config.toml
model = "multi-label image tagger"
conv_stem = false
layers = 10
residual_init = "none"
optimizer = "muon"
nesterov = true
adamw_lr_other_params = 0.0022
lr_schedule = "cosine"
adamw_weight_decay_other_params = 0.01
Rows from block 2, named by matrix and row number. Rows with one number belong to one neuron. Each number is 500 + 40 x the weight over its row's rms, rounded and kept within 0 to 999. All counts start at 0. Numbers have three digits each. After the name is the row's rms in percent of the matrix's.
# fc1: MLP up (model.blocks.2.mlp.fc1.weight, 2304x384), inputs 0-191
# fc2: MLP down (model.blocks.2.mlp.fc2.weight, 384x2304, transposed), outputs 0-191
fc1.660 119:410500500500478500426500500430531500500500648500524500442500500500500500500500500500500494500609500445500490373486500500500449500500500500418500546500500474521500500500500500500500500607500500468500422399500589500500456525500513510515500572539500500452500577500496462469500500522500485500500590500500500449458486500500500502609500500500418473499500512500500500530543500539464500513500500546500500500540425500451470467500500500500517500578365500521493500324522427587500500500500579500500501500500500566500512500553501473500637500500500500500610628500500500448534500500607627500
fc2.660 117:449500429500500500545500500592500500500500500548500385500500500609500500486500500485500500500500500500564443558500500500500500500570500445611575466500500590500566500500613553500503500500500544500500500500500417500500500500554506500437496500481564564500500400547500500500500519500457500544500529500535500500500536500454550500491376584500586501515500500500500589500500500409500500500500500500500500500483600500500500689500500498500391400500582500500500500479446533500500544500509500392504500500500500500500500438500500500576441500500500436500500500500435509500500500500397500535
fc1.661 116:590500573500500541364500536500500521500396500532500492545497500500500500504432500500500500515526515500500500500500556497500524578500500500508500500500427500500500551500500434500500500500500493568528583581500579500486581500500446472500500467500500608500535500500500500679500500549500579479500500524500500500427500500500492500500500500377532585500500500500500500500488505454546500500509500500500500500500485470526479500402500500500521500500473500451500591432500552500463452500563500500500546500500500468500500549500500500500528500500500500500500526514500500500500500487578500546
fc2.661 127:530388500500500500504500512500500500500523497500500500500500592500554500499500500557500500544500500500500500500530500529624367500500500500500521500560500500500522500500500637575447500500500518500503518437500500500500500500500578500500445500500500500433500500500500500500500500500500460500500500500500500500500554500500500500588500500629500496508500395486500451572674500500500500500500500545500500500500500500500500465500500517538500500500538554500499409579500500509500486500500511500500500462640500500500567500500521500500500500500500560458500500500500566451500558500500500500
fc1.662 120:550503500585500500500515432500500575428500455470585409500500468461500500500586500500500500500444376500500500500500500500500466484500500448433500500500409500500500474500342500500500500500500500500500461500522437500500454491500500479500534500500566500500500500500500500500500449500500500500500500409430500606500558500484500500500500439500492503410500500488500566500500500500500500580500570491500437500500500500500467513500366620500557500500500618385481500351500500500500500500500500500500500500500500500500529495435500500500470500500500500500500500448443554500585488500500500500
fc2.662 135:500488619433500500500500585500500500483500598500416500500471500500642535500500500515500516621500500463523500500500500500500493493500444500500500503524612500439431500459500500500500392500500575500500500500500500500500535478500500500500420467500448500466470449479500542455500500579500500503500465500570500463500500522487500500500572500459500500509500536548500437500500500500466500500500513500500500561500500465500500500500500500500500586464515500647500411588500539500500573500577544514500500500561500500444489500515500500500500500500536549500534512500500558500500561484500500543
fc1.663 121:500500500500500501521500500500500500500500509500516584500500500500500500500500418500500500500500500500500566500448500500500500500500500500500500447500500500500387500456503500500480500500500500500613583500621500534500426500500500500500500500500500500460500500500423500500499591500506500500500500391551525459500492469510427500500548408500500511500500521500500500500558500500500500500500546500423458500500552490500500500500500500500500500500463500500500415407565500500500500373500500500500374545493463449500500500571500410464500500500500500500683500500500500539500500500500462500
fc2.663 100:500500412500500417500500500481403550500500571449474500500500500500500500500500500472361516500500547500500594500530492500438500500601500500500500500547409500457500500500535566500500500500456500500500520387500475500500500577500500500495500500500500474646500500500500500500387500471414527550413500500500553500500500500500500500509500500500500447500500500612500500500421500500500500492645500500621500500495391500604500500500500500500500500500587500500550448500500462500500500500500500500500500500500508500500450500567500500558403500500500470504500500500500642500500500500500500524
fc1.664 110:500500500464500500500500477514432500496500500554500500500500494500500500592500501621500500557604500500500534500551500445500500500411393500500500371474500471495500500415500500500451615500500500677500500500450500500587500500500500500500500500417472500479363500500500500500500500500500461500500500481500500500500500500500500500500613500500448500500500498500500500500500469500500500546600500500500431500542500442500500500500500449608500500500500500500500500500500487500491500500500500500500500500500500500500500500544500593500500500500500500500500500618563447654500500500421500500
fc2.664 096:500500500500500500399521500500500495500500500500592482500603500500500500500500500393500500500500500500500500500500500500500500523538606500580500624500500565411560495500500500500500373500531500379500491500500452500500500500500578500507500538500500569500707500545500500500500500500634500464500500500500500500498500426500560500500500500500504512500500500560526500500500500500500500500323561500500579500500477563500559500500500500407500500500500500500500500500500500500500500500500500590500500500500500500500500500500500500500619578500500500500500500359500500270500500500594500500
fc1.665 094:426500430500500500500500500444500500500474427498500500441500500500500500549500500566500500531422500500500552568500500500500455500500500500500500500500500500574396457426500500500500626615404500447480500382413500500500500500500500568500500504520500506500500521500676447500500500500609500500500461500500500496500500500500500500500548500500500500478500500500500500500500500500500500500500500555528450500500527500486500500500500500505429481410500500500565500500468402471622500564500500500500500500574383500500500562476500500500482500500500500500500500500500500419500500500500500500
fc2.665 093:500500500500469500500500500500466444557566500500500500500500500500485391500500500391505588500560500500500493569500500500500500500620617500500500500500482449500500500500518500543500376500633500617500469580500500500518500537500500500502500428500509500500500500500500449473500543516500500500517517500386500487500500490415500500500434501500500500500452500500364500500597500500550500500500500432500500500500500500500487500531554500500500494500500500500500451500500500500458500500500500500541500500416500500485500500500500500580500500500351492514500500500533492500421500500500500469
fc1.666 116:527500500443500500500500587385500500500500500500444500403557500500500500500500500500500500500500500500500500500500602500511502500500414500500500478500523500500500500500500500524500352500500500537500473500500549500500443500500500464581542500500500511574443533500500500500500500500500500500486500500500490500500500500501500500451500500484665500500500500500512500500453419500500500513500423500500500500500615500525500500500500500500500500469518430500500500500500500432534500576500500500500500500500500500500500500500500500500500705500500542500500583500500500478492500500503500500
fc2.666 117:500500500500447500500500438500500500500500500500500581608471500550500500409500500500484500500500479500500500500500500544500537500500556500464500500630500489500500500500500500500500635500500500500500500500443500500500500500500500558428500500500500500500513500500552500500500500500560500500500500500434500500487500500500500500500500536500398500402500534500500500500500500500438503500500500500500525500500388500500531560500500500500500500500500500500485500500572589500514500500500432500500500500500500423461500500500500462500446323500500476500500341500500500500500500500500500500
fc1.667 113:500567500500492500500500500499500561410500496500558500500444538500513500592500560500500500539500500500600500491500500500500512500582500511500500500500371500517500500500446500500588459500500388600507402526500572424500500500502500396455631500432500500442500390625451500583500433500500500500500500544401556500529513500500500500533500543500411481500500500500562500500500500488501401370500627500500500500500500500555500500500464500500490500500500500482500500500500500500500500500500500442406475500500461500500434500500500500525500612523500521500500500500500500500500503500500500500
fc2.667 119:460451500500500500500463374500500496500500543500500500541500500500562500491500367500500509396500500455500560500500523500500436500500500510500494500409514500500513429500500500529438500432500600446500500407500500500526433446589500573500403541500547537554500500437500500500500500500500500553413410500500500500500500500500500463500500500500500500500500500500500500439500500494500500620478500500497500500419426500500488500500500534500500500500500500586500500500500500494500500601500500500574500500500500498497490500500500500500500500621543500596553571500500365547500500554500500500
fc1.668 067:500616500500500500500500500500345500500651554500500500500500500500500500500500500500500500500500500500338500500500500500500500500500568500500450538580591500500500500500500412500500500500500500500500500500500500314500500500516500500605500500500500500372500500500443500500412500500500500459500500500500500500500500502500500500500500500500500500500500602517500500500500500500500515500500500500500500500500500500500500500500500500500500500500500500500500528500434500392500500500500500500355582500500568562546500500500562646500538535500564500500500500500500500500500500500500500500
fc2.668 064:500407500500500583574500500480625500500362500500500475500500500500500500411500563500500500500500500500653500500500500486500500537558500500500500500500500500500500480500500591486500500500500500449500461552500500610500413500493500500500500500500500500719500500500500557574500500500500484610500500500383500500500588504500500500541485500500500500500500500493500500500481500588500500457500541467500500500594500500500500393500500500500500517500500500500484500500601546642500500500500500500607500500500500500500500500500500327524500500500403403500500500500500500500500500506500500500
fc1.669 102:550500500432500500500500419500500500500500500500500500500500500500500500434500500500490532500500500500500500500599500479500523500409439580580500500500500500500605500500500500445500500362489500503500500500500500500500500500500545500425545500500434500500500513500504500500500500500500500500500500500500516500556500432500465500438398500500500500500500500500500500378500605415500500500500500500357494609500500500532500500500480500454500500500396489430471500500500500500500500620500500521500500506500446500499500595489500500500500500500500500545500500500398500500500500500500500500
fc2.669 091:500500500500500500500464521500500547500500500518500500500500500500543403459500520500500454449500418475500490500500500623500500500500500500441585500418500500500500500500480500500617500500467500500639500500500500500500500500500500628500500377500500500500500537500500500500500420500500500500517500500500500500449500500500500500500610500433448500500500500500523500651500462548500500500500500500739500500500500500500500500553544525500500500470590500581500500391399544500500500500500500500500471500500500500500500500500500500500500500500533500500500500500634484500500554500500500500
fc1.670 129:458500515500500527500500500500531500500473324500500500500500450473500500500500500500500434500500500500500500500500500500462500489438500500400500603500524500500500500500500483462500500500500500500524500500590500500500500500500565500420366500500573500500500500500500500424560500565500500500539578500500500500500500500500509550500500500500500542514500500500319500500500567500500511500500417500484500500500563411475500500557500434541444500500574521558500500429500500500500500500500478500494500500500500500500500500500413500500500475500526500500337500500500584500500500528500500500
fc2.670 123:569398486406500500500565420544500500500500622500500500519429535618500500403500500473503500513500546556500500500494500500500533500500500500647543500500500500463500500500627500524500500500500470500485500424365431464565500500500459542663500528500500500500516448527500500500500500500430500500500500500500500500500500377500473500500642500500500390500544500500659534500500500500500500500500500500500506456500496500500500500500500500500500500500500500500500500500500500500500500500500491500558500500430564500500430500540516500531472500568500500500647500477500500500500500500500500500
fc1.671 093:500396500500500500500500500503500500500500500500500511483500662500500500500500500500582668500500500500409538500500445500500598501500500586500500500500500500500362500500500623516500482500500500500552500505500371500500500500500549384500552500500425500500500500500500500500500500500380500500500500500376500500508500500598500500500500500476500617500500401470471500504500500500500500500500500500479500408500500500411500500431500500518500454500500500500500482500500500531537500451500500742500500500500500500500571504500500500500500479500500500507500500500500500500500500500500500500
fc2.671 090:582577500500500571500500500500500500500500500500500500500484403490426500500500500500500296500500500471500500500500577592500344500500500412500500500500500500500593500525500381500614500500500500500478500500500621500500433500500422538500500484500565500500500496500500500500500500500587605500500545500500500500500503500401500500500405500500593500489500516538500500500500500424500500500500500500664452500500500500638500500500500500500500550500500500500521500527508500500458500500469500371638500500500500500500500500500500500500486500559575585458500529500500500500503500500500500500
fc1.672 085:500500500500500500500500500479500500549500506480500500459539500605511500500500500561500500500500500500500500500500430500500500500500500497553475500500452500500500500520529500500500541500500500500500500500407381500500581500536466500450500500576359500500500500500500500500528500500500500500500500563500436500388500500500397500500500500500500480500444500500500500500500500500500390500485500500500500500500500500500500500422500500500501500412500500500500513500509500530500500456500500500500658500500500500500500500583500620500500500500500508419500500500500500578500500500575500500
fc2.672 093:500481500447500500500500500500500490500500500500500450612500524389433500464500500505500547500500388539500479500500500500503500500500500500500543500500590500500453500500500500500500500500500500500463500500500500500500463500500500500538473541418587500500500500500500477500500499500423500511500500500500527500665500500500500500500500500479500500632534500500500500500477500500500599500486500500500482382500500500500569500500562533500500500500500580500500500500500500430500500500495500500500354500502587574500500500381500425500500500500500469500500500513552500500500500500500480500
fc1.673 081:500500500500443548525500500500500500500500500500500500500500500500431500566500599500571488500452500500500500500484500517500421462421393500500500500500500500500500500500500500556500500500392500452435500500500550500528500515500500500500500549500500500500500500465500500500533500500500500500523579500510500500500500434600500500500500462500500500583476500500500416500500500643500500500500417500500500500500539520500524500500500500500559500500500500500679529500562500500523500421500500500479500500500500447542500500500500500500500500500500500500500500487500508500500500500640464500
fc2.673 071:500500500500550500469500500500500500500500500500336500500500500444532500436500333500456500500500500529500500559500500500467500500500500500500500500500545500500500500500500500500500500500609500602500500500500449500500500500591500500500500400500500500500563500500500472500500500500500500600500500500500500500500500500396500500500500544500500500500500500500500588545500500401500500475500500500500500480500500500500500522500500500568452500500500500500333474500500500594452494500500500500500500500500569500500463500471500500500500500500500500500449500500500500551500485481333500500
fc1.674 079:392432500429500500500500500500500500643500501428500500500500500500593500500552500500500500500500500428500500500500500500500500500485500419500500500383500433500500456407500397500526500585539500573500500500500500500500500500500420403500500403598500442500571296500553500500500500500500500388479543597500484500500500488500500500417451500500500500500438500500500500500500500500500500500500500500500500500500500440500500558500500532500500500500500500584500500500500421500500592500500500549500500533500500500447500523500385500500500500500582500576500461364500500373500500565500500500
fc2.674 072:500500500500616500537548500500500500500500500500500500500500500471500500522428453500500500500500500500500500525500500500500500500550500500500500500574500595468500500555500500500500500389500500448544500500500500500479500500500500500500500622500500500500484730500500500500402500500419500549500500500500500500500500500500500500452500495500500548530500450518500500500500500500376500500500550500500405422500500500500500500500500500500500500500500500500500500450500500467580500500451500397500500500500565457500500500500500484539500529500500364500500500640509508500500500500500565500
fc1.675 098:500347500500500500500500500500500438500464439500500528473457500665494498500500500500553493610500500500500500540500500500359444500469500500500500500500500500414500412531500500500500551500548500558500500501427500500500500570500508500500481500500500500575444480500675500500500503500500444491500500455500500500500500500500500500554500500500500500458500500500500500552500500556500500500500500500500568500500500500436563500500500500500500500500500409500500500598500609510500500547379500500432500500500446500500500398500500500500494398500500500500500500500500500500579500500500500500
fc2.675 089:598580500500500500500500500500551500500500529500500500500500500438500500500500500500500564500500500558500465500500500500455500500500500500484585500500639436500500563500500500491450500422500500500500500500500500500500500421500500500432500500500500500416500608500437500500500500563500490529500599623500507500500500500375454500500500500500506574500500500500500543352500500500500685500463500500500404500500500524500500500581500500553500500500500500500500430327450414500500500421500529435500423500584500500500466500500516500500549500500500500500539560500401500500500439500500562500
fc1.676 070:500429433641500415500500432563500500500500500500548500500500500500500500500583500500500500500500500500500551500500500500500500557500500500500308500500500500500500500353500427500500500596402500362500500500500430500408322500500500487500500500500500500448500500500500500500500500500500500500500500437500500500592500500442500500542500587462500500500500500500500500403500500500500500546500500500500527500500442500500500501596351396500545500500500500500464500500500500500500500500500461500500448500500500500500489458500500500500500500561500500500427381500558558493570500500500500511
fc2.676 061:500500586500500593500500500369500500500500556500500500500500500500500500500500616500500596533500424545500500500500500500500500500406500500500634500500500395500500650646500500500500526379500500564500500398500500500500620500500500500549500500474597444500500500571500491500442500500500500500500500549500500500500500500500552500448500387500500500500500500500500500619529556500500450387500500500500500500500500500612500500500589500500500437500500500500500467500500500500500506500500500500500500500500595500500500500500500500500500500500500524500500500500500500500500500500500500500
fc1.677 096:474500500575440601500374500366500500500500534500500500522500451500465500500402500500500570500500500500345500500544500500500573580500500500500500560500500500549574500500446511602500500500500500500500500500409500500500500500488500500463618500500500450486500436500500500500425515500500513343500500500500500514500500500398435535500455474513500500500500500561500500500603500500538500586500500500500500376500500500500500500500500500500500540500500500500500512500500500500500500500500500523500542500500500500500500500500396500460500465500500638436500500500500500626500559500500500500
fc2.677 093:500500500366500456500672459500500500500500467500500500500500524500500500500530500500554500500500500500599626500501500500500439479500500500500500500500500500385500500500500500500500500500500500471500500534500500474500562500514500500500500515500500500601500500500500500500500483410500500500500500500364449500577500500605598500500539500500500500543525629381448500500500500463500500516491500500500500500500500500500556500581500500567500506500443500523634531500500457500500500500569398500500448500500500500500500500500500559362560500500500394684500500565405500501550466500438481500
fc1.678 097:500500500500500375500500500348500435500464500500500500500500545500500465500500566500500479473500500500500500479478500503500512419500500599500500489500500500481500500574500453442500500457500546500640486500500569500500500500500500545500500500500500500516500469500529500500500519586569566500460500619500662500500544431500500500500500500500500500475500358500541412500517468352509500500436500500500500500500500508521563500543500608500500500500500500597500500511494500578500500500500500500612500500506500500500481500500500500500423500500500500500500557383496500500500515500500500500
fc2.678 088:500500429465500500500500606724500489500664500500530500500467500500426500500500500500500500500500530471500424500500512500500500500500500500503500500500435559500500412500500500500500500559500500500500500500527369500503500500596500464448492500500526500446533500447500500500500543500500521500484500500500373500465500500500498389500500526500497500500596659500500500500500547500500500588500500464500544500478535500500500500500448408500500500500500500500500500500496500500509500519500500427500580500500500500500559500500500500500494391500481500439425488542500500507514459494500500500
fc1.679 100:500500462500500412550500500500500500500539500596494500467500522500363500500500500568500560500500500500500500602411500451392481582500500500468500611500500500500500500500500454500500500500500500500468380500500500582500566506500500500500500500456500500500500516500540500500539500500500504416448574500500535360500594575500526500500500500500500500511500545500517500500500500500500500500500500500392500500500473500500538500560500500500488500561500500500500500500500473500500386500603500500500500550500500457523500500468500500537500500500500500500500500500500622500500500581500601500
fc2.679 100:500500500500500500500500500500573500500500386428500558500500434500584500500500500406500461500461500571465514500489500376582471418519500500500500500500500500564500500500500500500576500455500500500439544500500494440500471500500500500500500500571500500500500500500445500500450500500500500648500500500500500636500351500500485503500500500500500549500500450474500500500473500552494565500500435500567500500611500500500500500340474500488500500500468500500500500500545500500500533500439500500500452500500500500500500500500500500500500500543500500500500586464536500425500608500500532500
fc1.680 128:500572500500500502500576500445500500500473500500500500500500598560500500500500442500500500500464533691651534500500531500500403420500500440420500533548500500555500500500500552500461500500500500500432500500500500468571500500500535527500518530500435410500500500500500493500500500523500500500437500500500500529500564500442544452518409500514500424575500451500500500500498500500409500500469500500500500617500511500500500551500500500470500500500500659500500580483500500418648500500500436437500500535510500500500500500563454512514500500500405500505500500500500494500500500515500562606
fc2.680 154:500500453548500500500500582500500500500546566500500500500537500391500468500578500597479478620492445500410478565500500409500500500500533559500463540500475500577500444500500427493500465500511500393495440581508559500545544500567500447500541500500500500532500500500500500500500500500456500500500500580506500438500369500371412500500500500500500500500498500500413500500500446515571500575500500460500482500458558560480370427511467500500500418500500497500580478434537500500500500476511500589525500500525500500454460500457500500500390500500589500500500500500500500627534500500500500500
fc1.681 102:507558500546500500337500500500593500500500500500500500524534500500500399500500500410500500419500653500500500409500500500500467553429500572641419604500446500500500500500593588500490561500500500500500453500500500500500500500577500352500500500500500542379500500500509538481447500500441500515500524446500431500500587545512500500500459500500424367500526585500500500500500500565500500500500500500500577432500500500425500508410500500500500500500500500500500481500500344500472534500500500500500500525500530500500559416500478437550375500492529482500500432500500500500500500500584500593
fc2.681 097:500500500561500500694500543500500500500531490540519480444500500500398500468500500500500500500500420500500500500500475426500500484500500435500500500500500500500500500519500359500500416500500500500500500500500500500500510500500500613500347490475500500500522500500500500500588500500500500451500500500588500500430500500451500500500500367500500500500400500480500500500500500433421500500500500500464500656500500500500500500500500573500500488612500512573500500500500500500500355500500500542500500528500500500512500500500500619464593500500609578500500500500500587500500500500398397500
fc1.682 063:417500500554500365500500500500500500548500500565510500500500500550500481500500500500500500444500500500579500500578500500500500500500500500500574500500570439500500500500331554500556500500500556548599535534500472500500500500528500500500512500470500500500460500500500505500500500500500500500406500500462500547500500500500464500500500500625500500500467500500500500500624500541500500397500500500500500500634500500500539500506500500559501500500500472500534500449500500543500463500500500500480500500500500500500580427595403500429500500500500500496500500533500524500500457611582528417
fc2.682 060:500500500500500500500512500500500569500444474439500500500500500500500500500500500500500448500500500500500500500500500646415617500500458500500500500311500581500500453500500500500500500463500500500500500500500500500500500500500464500500500500500500500500500500500566500500500500500487500500500500575428500500534500500601500500500625500500500467567436500500500500500399518500500500553500490500631500500500514500500500500500500528500500500483500500500500442500500469500500500500500500500564500500472500500432365596500500500568587451500500500386500500500500451500459424500500500500
fc1.683 059:500500500500500500500500500464500526500500500500460500500475500500500500362500536651500500500500558610500500559500500500500500465500500500500500500500500464500502447500500500500500445500500654500500500500638500500449500423500500392545500500500500500500500500500500571500500500500500500401500500442500500500500500500500500567500500500613500500500560371500440500500500500500500500500500500487570500494522500530500422500500500500500500500500500500568500500517500500500500500500420500500500500500619500500525500500562500500500492500500500595472500438500500500500500500500536500525
fc2.683 057:500500500500500500482500500500500500500500432500566500500500500500494500646500500355500433500500398493500540500500500500500420500500500500500500500500537500500500500500500531500500550500500426500500500504376500500500500500417500500500500500500500500478469500500500500534500500500576500664469500500517500500500500443500500500500500500362500500500500628500500500500500500500500500500500500500500500441500500446500500500500500500500500364500500500500500500424500500597363500438500567500620500500388500500500500500389500500500483500500514433500500500500500500384500500396500500500
fc1.684 077:500500500599500500500500500500539442500500546500500605500500551500500396500500500515509490500548500500362500500500500500500500500500500421500500500500508500500500500500500500500380489500500500479500500500500500500612500500500500500536547500500500500500544500500500500499565500500500550500500500397500500500500426500500500388500500664500500500500574500500500500500500526500459449624500500500500500500500500500500500500500531502630500500478500500629500500500500500500500500500500500500500500500500500568422500500500385500588500500500500500500500500403364500500500500500500502500
fc2.684 077:500500500381500500558500500500500575500442500500500500500500500500500669500500610424500500500500500500579546429531500500500500500500500614475500500500500500500560500500538461500500500500500500500500546500500500500319500458542500500426435500456555573500500500571500500500500500500530500500500500500547500605500500500500580623500499316500500519500436558500559500588500500481500575383500500500500500500500500520500500500500416500500452540500500461369500535500500500500500500455653500500500500500500500500500477500540606500500500500417500500500500500509500539500592500458500525479
fc1.685 084:500500500505500581500500463561500500500542500500500577500500642530500367500500500500500500500482500467500500556500500500500500500500500500483500500453500500500500500500425501471500431500500500500500500500500500500500500500565500500500500500545657453500500500500500500500500540436500500500500500500500500564500500581500500500500500500500404500500551500500500500500500500422553608500500500498500500500500437497500500500500500500570500500500500523500500500500466500525500500500499570434500468500663500554500500500646500500500500500500521424544500500500500500500500500515500500500
fc2.685 076:500500500456500500664500500500500500500443500500500438500500349421432598500500500500500500500500500500562408494500504500500500500500500500500672500541500500500500500500500500513500560500500500500500500500500500500500500500500483500500500500500360515500500500500478500500500500500500568500500562565500500563500559500525500500500500500500611500500492500500500517552500500500462500500500439500500500500592500500500500500496500500500500500500500500563500500500500500435500500500500500500450500500388437500528500500367500500500500563500500500500500463500500519500500500500500500464
fc1.686 123:500541490414613625449500500619477436444500500491500500347511500500422440500500395500500500479525354500500500500500500500472570482360500500500500500500560500500492500500408440500500500500568500500500551588500504500500351500500513500500485470500558515423500500410500500500613500498500500500500500551500500500500500500508500500524411500500500532500561431425500573500501500500549570500512500464476500500500500500500483529500601424500520524425531437500500500413500500500495500395500500481500500500500500500613500500500500500500409500500500465500593433415485500500500378500485500493
fc2.686 120:500463500500532500500543553404500500500515500538563500500500500500611500460500586531500519500486657500500500500500499500425434500500526500500500500500500462500500500500500500500500500457500500500500515500514500500500500500500374481511500500500500497500500500557520500500407500500500417428495545436500500500500500434500540521500500447500500500500500500500345500435500409432482500500500500500429500500500387500500500500500500500365500500500500602500500500504500502500381500562471500468500500500500500531530595500500500462500500500431500640434526500500530500500500500500500500500
fc1.687 053:500628500500500639500500626500500500500500706500500500434547605500500500500433500500487500500500500491500500500509500500500500577433500500500446500604500500500500500500500500500503500500500500500500500500500456500500580500500500493488500525500500500500500500500500599403430500500500500500500500500569500500500500500500500500500557500500500521500500500500553383500500570500646500500500500451346500500500574500500500510500500500399500500500500500500500500500500500531500361500500543500422500500442500500500500624500500500500433500592500495500500500500500500500500302500500500500
fc2.687 048:500500500500500423525423398500500500500500336500500500554500375540500500500500412500500559500500500500500634518509391500500500500500500500572570542364500500500500500500500500500500500500500500394500500500500500500500365424500602500500500500500500500523500500500500380500500500500500552500432500515500500500500500500500500500500500500500500500500500500500500500500500500608340500500585500500592500500500381500500500500500472500629500500500591500500500500500500500500500574500500500500596573449565477500500500363500500500500500500500500500500500500556518581500513649500464500500
fc1.688 129:500500500500500500541500500449500500500455500500500500500500500564500467556518420500509500481500500478470446500500500500500500537500500500500500323504451500500500500500500500500574500500500453465485500500500500500500500500500428573621500500500500500500500434500500500500500500500500500298500500500629562538371500500421500500414500533500498500500403500500570492500500500500528500500500528500500500500500500500567500500500466500513500500500500500578500500610500500554500500500500500542500500500500500500500500500500500500500517500500500500583420500500648500500500500500552500500
fc2.688 112:500500500500500458500500500500500495500500500500500485549500532500500500500500500500500500614500500500495582500500500500500500469500500500500500702500500500500500500500500414500418500500500549500500500500500500500500500500500594392500500512500500500500500500500500563447500500500500543599384500449435513500588500500573500500614456500500454491500569522500396456500500500467502500500500500500486500500548500500500500587563578501500500500500500500404500500414500500500531500500546500500500500500500509500500500500500589500500500500500500475429587500500352500473500519512500465500
fc1.689 117:500455377500463500401500500500500500500500500467477536435500500500500500344405500500500500482500500500500500500500500500500500500500564500474451497500500572500500421539396478500500500455500500500500500500500500558445442500500500500500500500500500500500500533500444500500448500500500468489500500500592500500453500500500529500500500604500500500500500621500500471445500585420506500500389500608500427500500500500500500500500477422500500500483500438504500500500500529500453500531500531500565432500500464522500500369500500500500546566500395500500590500500500500500500643500500500498
fc2.689 111:500500620500481500583507500500500500500500500500500500500500500500500500620677500500500514500500500500500537500553490440483531501500500500500595500500500426523500542500500500500500500554500529500462500500500500500500560500500500500500500499500500500500500522500500517500500500500500460500460500500500475575500500500394500500500506428500547500500500431500500496500500446529500458500615521500500603500500500500500500569500438536500500500500500528500584520500500500500500500500500500500500500422434550476500452636500463536500442452475593500500350500520443475500445437500500500500
fc1.690 089:478500500564551500526500500500500500500453500447448500500542500437500500500500387500511606500510500500587500500386500500453500500500468500500500500500491500445500467500500500472606500500500500500500500500500500500500500607500500601500500500590585460500366500575477500500500565500420500500500500500475500524460500477500500561634500500500500500500536500500500500500500500584400500500500500500500500500500500500500455500557500589657495500500500500432500500500500500500500500500500500500500500500484500546513500457500449500500500500630500500545500492500503403700396500500500500500
fc2.690 088:500500500500476500434500500500500500500500524500533500500500500537500500500500500500424436500464405500500500500500500500500573500500495500585500500500539500500500519417400500598383500500500500500500500500500470500500500500500451438500404500500412537564586500365500500444500500452500500500500565500500580500500500500527500500500500500500500500500500500500500500500500500500645555500500561500500500500500500500500500500500548416297500500500500500578500500500500500500573500500500500524500500500500500500500465500500500500500500485500466638397463569540500500370583468531463500500
fc1.691 077:490500500500500500500500500500454829500500500500500453500527500500500500500500500627500500437500500500569500500500500500400517453493500500500500500500500500500500500350500522591617500500500500526500442500500500500587500500500500500500500597429502606500500500500564530444500500464500357500571500500408503500468500500500500500500500500500500479500500500500500493500313500500500500500500500500446500491500500500451500568500500576500403500500370500461500480500500483500599500500500500500500500500500500500500500500500500500500500500500500500500547353408503500500500418500500500500
fc2.691 082:405433500408500500500500556500500213500500500539500500500500500500500500500596500500500500500505500500395581500500500500500500500500434500500500500445538465500500500500500500500500500500500500438500500436500500470394500500500357500496500500587500377500500461471500500500477500567500500500500500526500500500500500500500500500500500500591500500500500500500500500500597569500418500500551599586500500500500500500500527500500500456500501500500500500500500500500472500500500500500675500500500500371500500500500500500500535565564500500500500462500500627649500500500500553500500530423
fc1.692 110:500462500631500500500500488500500548500500500500500500526500500500500500500517500476500500516500500608500418554500435478500437500500500448500500504397401500500534500479500500500500500500442500500500522500500500500528500500500500540557500500500500377500500500505500500421500501511500500500500500500500579510668408500500449500500500500523500500493570500563515500500500500500620556500500500500578500500616500500567500513500611500500521360500500500388500500516607373500484500491500500500500500500500474500500500500500500500500500500500500500574500500500500514500500500500500500500
fc2.692 097:500500500438500517500424619464500537500500465500500500438500500500500500500500500545500500500500500500500629500500459500500500500500500486500500509500500500500500525541500500500500500500500500500500500500487422500500500500421448500500500500593500560500551500500550557582579500500500500500500500500500500500500500500500552549500500500500500448542500500500500546500500504400330460500544500500500500500500500553448500500500500510500500500500516500626500500500399683500500500500500500500500500500474500500500491451500500500500500500500548455399500500500456500413500500500500461436
fc1.693 037:500500500556590500451342500500500500500500500500500500461399536591494500500500500500500500500500500460395547500500500500500500500500500500500534500500500500562500500500500500500342500500500500500500500500500500500500500500531500489500384626582500500475500500555500500500500500577500500520500500500500500500500500500529500500500500577500406500500500500500354500500500500547500500500500431332500500500500500500447500500500500500500500500500500500456500568500500465500447500500432500500500500500399500500500551500434500617371500500650587500500500500500509500500500501500500529500
fc2.693 035:500500500500369500500500500500500500350500500642442500500500500500500500500500500500500500580500500497500500500500500500401500500500500500500500500500478500500500500446376500540500596500500603500500500500500508571500500500500500500500500401418560556500500608500500500500500500500500500468500500500500500500500500500500500500500500500624500500500500500442631578614500500500500500500500500500500500500527500500500487500560500500500393598500500574500500500500446500500627389500500500500500500500500500500500500500600500370500500500500500500500453500500500565500500500500500500500
fc1.694 080:500500500500426500500500587500500500529538393500484542500500500500561376445500500443551547500500500500500500500500500500500500524500581500500423579500634500500500500500468407500500500427558500500500500500500500576500554500500500500500500500500500500500500500500476500500466500500625500530500500471500500444500500496500500500500500500573500500500500500500500500500419500500500500500500453619500500500500500500500500500493500335500500500500500500529500500500500500500536573500403500500500430500500500500500474500519500500500625500500500500621500500500500500500500500500500505500
fc2.694 080:596500500500500500602500500500500500475398544404450500500500500420500500583500591500500500500500500500500500531500500500500487500500500500500500367500500500500360500500500564500500500514500500345500450588500500474453500540500500500500510500500355500500500500500500500500500500381336500500500561500500500500554500521515500421500500500443500500500500527500500500500500500500500500500493500500500480500595500500500500398500500643500500500634500459500500500500553500500509500500500500500552570500500543500500500392608500435500500494500500500500500500500522552500500500487500584500
fc1.695 092:500500590500500500593500500558500514395500500500402500500500500453500548500500532500456489500500500500531500390500500546500500423500500500500409615500500500500500500500500500500500446500598500541500500500500392500500651500500500489500500577500500500500500583500500500500508433500500500500500500500500472500500415500500467558500500500500500500500500522563500500500500500500500500500500500497500500500500500500500500500500476529406500500500505500583500500554513500500516413500530471500500500500500581500469548704500550597500500582500500500500500500500500574500500500500500500500
fc2.695 088:500500398500500451500500533500500500592500466500608588500500500500500452500430500570500500500500500500401500500500500500500500500500500500500500500500500500468429500500454500555562581500500500500500500607500621500518500500500500500474500491500500500592500500500500500500500507377538500500500500500500500545500500500558500500500500514500500500500500500500523500500542500542500534485500500500462500500569500494555476500500500500500500599500500500460500486500475500500500500500500500500500500500500500500549500262500500374538500500500532500500500500500500500500434500465500554582